{"encoder_arch": "vgg", "model": "contrastive image-text model", "dataset": "drawn human figures in many poses", "train_examples": 48750, "image_size": 64, "crop_scale_min": 0.8, "horizontal_flip": true, "translate": 0.12, "cutout": 0.25, "tokenizer": "word", "vocab_size": 44, "loss": "sigmoid", "embed_dim": 128, "encoder_norm": "batchnorm", "encoder_activation": "relu", "encoder_channel_attention": "se", "encoder_depths": [2, 3, 4, 2], "encoder_kernel_size": 3, "encoder_stem": "deep", "encoder_widths": [64, 128, 256, 512], "encoder_downsampling": "max", "text_encoder_causal": false, "text_encoder_width": 128, "text_encoder_layers": 8, "text_encoder_norm": "layernorm", "text_encoder_norm_position": "pre", "text_encoder_activation": "gelu", "text_encoder_mlp_ratio": 4, "text_encoder_head_dim": 64, "text_encoder_fused_qkv": true, "text_encoder_bias": "none", "text_encoder_qk_norm": false, "text_encoder_parallel_block": false, "text_encoder_inner_norm": false, "text_encoder_drop_path": 0.05, "text_encoder_positions": "learned", "init": "trunc_normal_002", "residual_init": "scaled_by_depth", "optimizer": "soap", "beta2": 0.99, "lr": 0.0037, "beta1": 0.95, "shampoo_beta": 0.95, "eps": 1e-08, "precondition_frequency": 10, "max_precond_dim": 512, "one_sided": false, "adamw_lr_other_params": 0.0019, "steps": 4400, "batch_size": 512, "epochs": 46.2, "lr_schedule": "wsd_sqrt", "decay_fraction": 0.4, "final_lr_fraction": 0, "warmup_steps": 220, "weight_decay": 0.4, "adamw_weight_decay_other_params": 0.01}
Rows from block 6 of the image encoder, named by matrix and row number. Each number is 200 + 30 x the weight over its row's rms, rounded and kept within 0 to 999. All counts start at 0. After the name is the row's rms in percent of the matrix's.
# conv: 3x3 conv (encoder.blocks.6.conv.weight, 256x256x3x3), inputs 90-99, a 3x3 kernel for each
conv.102,087,229,216,119,159,161,212,158,196,221,230,165,203,167,170,162,162,204,216,188,254,254,225,248,188,195,250,144,224,267,170,206,177,177,182,198,203,215,137,163,223,243,242,206,174,192,167,170,206,201,199,146,174,188,219,188,172,229,152,277,215,219,168,187,266,235,215,209,216,237,198,206,203,211,210,188,221,218,170,237,229,208,207,240,217,200,171,202,181,229,151
conv.103,100,180,182,165,241,160,195,234,220,233,234,180,215,139,147,199,208,233,188,200,231,182,159,193,214,174,188,202,236,150,147,238,195,211,244,281,197,222,200,213,222,206,266,149,215,194,180,247,175,179,191,180,192,222,184,226,220,183,226,172,180,185,214,174,189,190,192,248,198,216,202,164,178,159,208,173,179,190,175,153,213,259,233,236,295,215,225,238,179,201,180
conv.104,112,201,199,148,142,221,264,201,179,214,157,185,227,211,87,204,174,203,188,184,177,195,198,181,191,235,174,215,191,234,191,194,233,195,195,144,217,183,227,198,199,207,133,191,170,192,204,235,223,141,220,246,193,171,185,166,135,232,251,221,150,170,218,182,198,186,211,191,178,208,208,209,155,180,206,224,205,210,232,211,239,168,203,201,181,180,168,162,238,221,204
conv.105,094,211,215,229,196,191,169,189,212,227,250,155,186,250,169,175,155,216,213,289,178,214,233,194,188,193,174,191,233,169,190,179,239,194,189,191,149,146,241,213,272,214,227,186,196,178,227,240,310,260,153,251,182,230,248,222,201,200,164,206,181,182,183,216,195,198,217,125,168,223,249,227,165,170,182,141,202,196,271,191,196,261,198,234,138,182,156,175,180,208,176
conv.106,103,197,208,206,193,166,176,197,205,192,219,266,191,153,218,230,170,191,128,197,165,221,217,192,192,212,170,175,134,221,167,254,184,252,201,206,214,213,207,240,194,248,205,147,208,151,195,164,205,186,191,142,257,176,176,187,158,213,207,171,141,207,186,172,194,199,186,228,165,181,176,282,211,181,207,173,205,195,161,211,233,176,175,165,233,292,229,198,160,185,225
conv.107,096,260,166,220,152,175,207,211,224,197,255,194,237,219,251,198,208,264,143,200,204,188,187,193,218,169,216,190,186,216,173,217,204,189,238,222,190,235,231,277,279,156,221,141,175,220,172,229,245,155,247,179,231,242,205,199,216,178,207,184,215,151,238,197,195,203,170,157,135,188,217,142,206,158,155,240,181,234,252,206,242,198,226,240,214,177,225,248,211,172,176
conv.108,093,191,205,220,194,179,209,215,162,220,217,197,176,242,200,252,150,259,185,216,176,178,237,206,227,148,288,229,157,192,189,236,168,148,199,200,194,207,207,224,239,185,181,239,199,164,241,180,280,187,192,116,177,239,185,245,171,143,214,242,244,256,138,184,162,277,214,183,268,211,203,281,202,225,222,177,234,191,245,187,213,207,173,202,227,219,192,236,192,226,206
conv.109,109,198,196,166,217,224,213,162,242,181,157,264,175,184,141,217,145,235,214,209,215,207,229,204,194,195,224,200,239,187,223,186,223,161,252,185,209,234,223,207,166,238,149,172,183,195,227,214,210,209,192,175,178,229,202,181,285,197,248,197,194,163,189,208,349,147,177,260,73,166,150,168,201,272,241,172,190,215,162,168,166,224,227,213,209,194,228,182,192,158,211
conv.110,109,132,209,206,186,203,208,193,221,171,242,254,226,178,191,218,196,153,222,187,163,189,196,211,217,157,217,218,161,233,187,288,150,188,237,188,193,202,191,180,195,254,207,206,185,191,230,349,204,177,174,145,111,205,213,172,198,239,172,235,200,257,153,229,172,210,176,163,175,219,154,232,182,163,148,223,198,201,192,221,272,221,160,136,236,183,205,192,193,273,176
conv.111,103,171,194,199,229,197,201,202,186,166,179,274,244,197,220,214,162,225,207,220,225,198,189,225,191,246,218,206,264,146,214,163,187,175,275,240,177,212,235,174,192,212,184,172,273,236,158,216,225,200,305,259,183,158,237,162,172,175,156,158,155,210,191,222,161,180,205,215,210,150,183,148,209,164,203,201,251,153,235,222,172,151,183,160,200,182,150,152,198,216,176
conv.112,092,176,147,209,195,163,219,217,214,205,241,216,221,203,180,205,188,200,161,188,220,200,191,225,236,164,188,209,226,124,192,175,212,169,230,200,211,250,217,212,161,200,188,189,182,201,223,172,200,233,203,182,168,238,186,212,149,180,206,214,196,210,203,222,217,194,197,154,231,182,203,203,222,187,234,189,155,216,193,217,223,201,182,191,232,239,227,193,205,181,162
conv.113,107,214,195,203,221,230,217,240,187,175,161,186,198,163,146,203,218,150,206,182,206,196,174,185,198,178,202,189,265,238,221,144,142,207,230,118,206,163,228,212,204,143,200,154,214,241,137,145,201,252,191,237,215,174,172,197,185,251,229,168,267,177,232,184,210,223,226,217,214,178,211,157,186,167,173,203,224,219,221,172,127,174,124,162,169,246,243,171,155,230,141
conv.114,097,232,151,181,183,187,255,197,204,170,205,194,208,211,216,171,197,203,207,154,218,207,177,165,236,171,192,232,157,207,212,210,179,266,250,199,185,239,196,218,216,159,183,225,178,172,197,160,180,148,246,177,167,212,203,189,219,239,227,218,151,207,240,198,225,171,211,94,219,221,199,225,166,211,199,203,186,210,173,186,206,168,236,199,202,154,189,207,228,171,160
conv.115,092,237,148,159,227,169,183,176,163,193,203,211,214,199,185,224,160,212,153,187,243,200,177,292,190,196,198,161,201,176,221,188,261,222,197,175,183,189,173,204,167,182,202,174,172,224,206,177,210,189,240,239,185,266,133,228,193,204,197,117,142,199,193,156,157,235,226,175,228,227,174,174,178,221,209,240,193,236,208,202,217,131,185,224,144,182,172,201,182,213,142
conv.116,092,197,194,152,139,143,199,157,227,213,246,182,202,216,166,202,223,202,193,265,236,199,198,222,237,104,120,220,129,228,229,187,210,194,215,169,174,172,231,219,207,212,213,174,149,139,218,161,179,170,194,175,202,177,197,200,208,159,179,224,212,166,192,154,247,161,197,182,139,214,230,188,201,197,184,224,194,213,260,172,277,183,183,179,218,211,194,207,200,207,224
conv.117,090,151,167,124,172,219,173,160,222,218,200,211,208,177,236,219,249,153,120,191,204,200,228,176,227,209,249,203,186,244,234,241,155,202,184,225,261,216,209,211,217,208,139,218,161,188,228,222,152,216,194,204,156,238,226,210,182,249,154,154,163,217,214,166,219,261,160,275,240,206,208,238,186,161,215,241,195,203,261,184,263,229,176,212,149,219,190,167,184,152,194
conv.118,102,209,174,211,197,183,190,218,209,226,208,194,137,211,200,206,142,246,160,225,218,228,227,184,213,200,198,195,216,187,217,199,175,182,215,203,190,203,170,289,196,207,293,195,161,216,196,202,209,180,178,214,196,205,184,216,243,199,232,230,181,238,199,172,200,203,197,205,225,194,166,188,206,167,207,130,212,212,186,212,206,158,218,221,210,168,212,222,195,214,206
conv.119,092,148,214,163,211,169,174,222,220,194,163,232,184,228,234,263,170,237,208,208,248,217,235,201,217,240,188,202,260,211,201,164,196,245,250,155,200,246,185,203,184,249,240,201,216,214,185,185,168,211,227,162,239,211,230,219,211,197,212,213,246,168,176,186,200,188,222,211,207,200,210,118,190,206,238,179,209,225,219,202,213,213,209,205,214,202,185,215,218,247,156
conv.120,101,180,192,198,192,159,132,198,172,192,185,195,170,171,161,238,158,198,213,176,156,207,187,195,212,242,224,208,240,188,180,214,198,185,193,195,204,272,179,142,221,177,209,230,262,149,207,197,166,184,280,227,187,240,157,186,225,172,163,161,212,215,263,126,203,227,192,187,203,212,205,252,212,206,174,211,197,172,258,195,156,190,173,177,202,211,150,206,210,194,166
conv.121,101,184,133,209,170,214,173,210,241,184,175,201,215,171,200,240,242,209,216,190,215,230,284,168,182,170,216,212,194,214,186,226,191,216,209,216,163,253,185,168,171,193,148,197,144,203,189,189,189,186,190,192,229,178,218,235,171,216,241,147,214,195,182,228,134,227,152,179,247,205,242,181,222,214,193,207,186,245,230,170,188,207,179,228,204,194,182,198,221,205,177
conv.122,098,195,196,184,115,188,173,203,166,226,225,221,186,232,235,196,188,141,166,232,170,196,233,198,183,142,194,201,261,237,174,205,179,186,286,200,189,173,235,172,198,204,185,167,203,154,225,243,207,187,162,161,214,167,171,235,221,199,263,159,222,157,168,234,192,192,210,267,223,186,174,178,217,189,202,246,248,220,249,232,191,144,166,132,164,161,195,180,197,239,245
conv.123,098,253,196,204,186,179,222,179,224,213,188,253,297,196,265,211,192,303,209,167,193,201,190,199,188,189,193,222,166,191,167,199,158,194,214,231,203,214,190,202,198,203,199,199,197,194,221,248,200,201,193,201,140,141,135,233,173,164,200,219,182,245,236,248,187,195,206,191,178,216,192,233,165,183,237,223,211,194,135,203,198,274,263,241,226,193,254,224,161,161,189
conv.124,101,169,204,165,187,237,228,162,218,184,176,173,259,236,216,204,207,207,161,201,233,178,238,217,183,227,231,217,174,202,207,169,196,193,184,190,244,182,187,221,220,218,204,233,154,172,253,232,180,168,155,205,215,149,178,198,170,201,169,178,177,130,176,237,207,244,152,219,256,194,198,213,169,209,217,188,224,242,212,207,160,186,212,206,156,192,132,169,204,187,227
conv.125,101,216,189,208,231,193,169,224,231,206,185,243,244,201,155,168,179,186,186,172,197,174,158,199,168,196,164,247,182,213,177,156,220,155,159,277,202,167,202,148,209,224,165,170,193,203,178,288,254,193,199,256,186,143,113,218,167,178,171,208,186,231,213,188,195,205,169,223,178,206,243,184,215,175,187,268,180,200,178,186,196,256,219,88,200,215,213,142,173,240,263
conv.126,107,223,137,213,164,182,157,221,176,194,229,180,157,138,209,155,186,233,194,189,161,214,230,217,201,227,263,210,181,204,211,172,150,169,201,146,160,190,171,175,229,216,224,178,203,168,232,192,212,177,140,190,226,221,241,241,210,150,165,239,260,185,118,194,167,251,205,176,158,243,168,245,201,207,150,229,197,197,228,193,179,221,189,213,210,172,175,136,220,204,202
conv.127,100,250,200,198,238,158,203,218,268,203,213,166,169,300,252,162,161,235,166,209,192,210,206,206,185,213,187,188,263,229,183,183,226,190,242,143,212,135,221,173,205,174,188,200,213,188,177,201,169,195,179,183,206,161,188,227,174,210,168,185,179,189,196,190,211,268,168,165,255,208,224,182,187,200,185,176,179,208,173,212,217,192,180,196,180,225,175,211,251,225,202
conv.128,112,189,224,169,171,192,210,186,189,198,220,196,199,194,238,158,237,208,245,153,194,255,67,145,178,177,227,195,244,237,171,176,236,189,214,185,207,276,236,214,169,155,150,231,186,154,234,224,219,207,178,216,224,208,200,191,238,190,189,247,195,184,178,216,237,146,194,179,183,213,221,225,244,199,189,192,207,186,210,181,205,188,200,229,228,201,196,177,212,167,224
conv.129,091,214,121,152,213,155,217,240,215,221,224,181,163,210,187,162,175,207,213,228,219,174,226,176,180,194,215,240,224,204,185,235,274,259,186,185,220,208,216,187,212,200,216,206,233,200,209,185,158,225,239,218,180,182,130,157,96,176,203,173,158,205,227,255,205,202,139,182,229,175,172,192,201,210,224,135,199,192,239,259,243,204,173,174,135,215,241,206,275,247,245
conv.130,090,180,205,170,201,217,206,197,217,266,206,221,256,189,195,215,159,155,217,197,201,196,217,204,212,186,170,224,281,179,183,169,216,235,206,200,217,225,195,198,187,202,227,195,202,216,233,264,169,225,206,183,222,168,209,235,171,190,280,208,168,179,224,208,200,162,217,205,232,190,113,246,244,203,195,245,231,216,160,195,204,239,248,225,152,192,211,215,212,178,188
conv.131,105,252,190,191,249,141,214,213,227,191,239,200,172,208,121,218,215,234,183,220,176,251,215,175,229,209,196,216,252,201,192,209,224,197,202,201,201,123,208,160,233,245,201,219,261,205,191,246,201,167,205,227,193,185,186,234,168,164,225,186,174,179,182,189,251,146,230,228,203,181,184,175,195,201,199,188,197,164,192,209,184,241,195,174,217,208,204,221,228,187,262
conv.132,105,167,228,200,219,266,262,239,195,217,219,226,106,164,157,201,177,175,193,197,188,186,227,210,189,220,164,176,166,223,219,188,197,161,192,239,191,204,175,186,237,230,202,230,174,217,189,192,188,218,237,190,125,188,223,209,205,206,179,231,123,264,162,220,232,208,188,228,158,251,196,199,175,189,275,182,199,226,199,182,188,216,182,224,176,187,152,184,173,187,166
conv.133,100,213,179,124,260,218,218,250,242,204,255,159,250,176,178,166,202,133,200,222,179,215,156,175,182,235,172,197,250,211,257,156,150,187,199,155,141,202,188,220,254,178,164,231,206,184,194,200,211,210,204,232,207,217,189,170,177,167,224,204,218,170,205,194,194,185,218,227,223,148,217,160,181,212,238,189,196,258,245,214,193,211,213,192,157,220,206,227,169,202,293
conv.134,111,202,212,200,188,193,215,178,192,202,198,186,181,226,166,256,186,253,226,194,193,223,218,168,236,119,185,221,174,186,198,211,226,202,198,213,217,164,235,260,262,197,151,221,230,209,213,201,233,147,221,216,184,193,228,259,176,145,174,226,270,226,217,185,194,216,181,125,158,214,174,234,210,206,221,207,208,189,195,169,240,194,177,193,213,164,217,176,182,208,169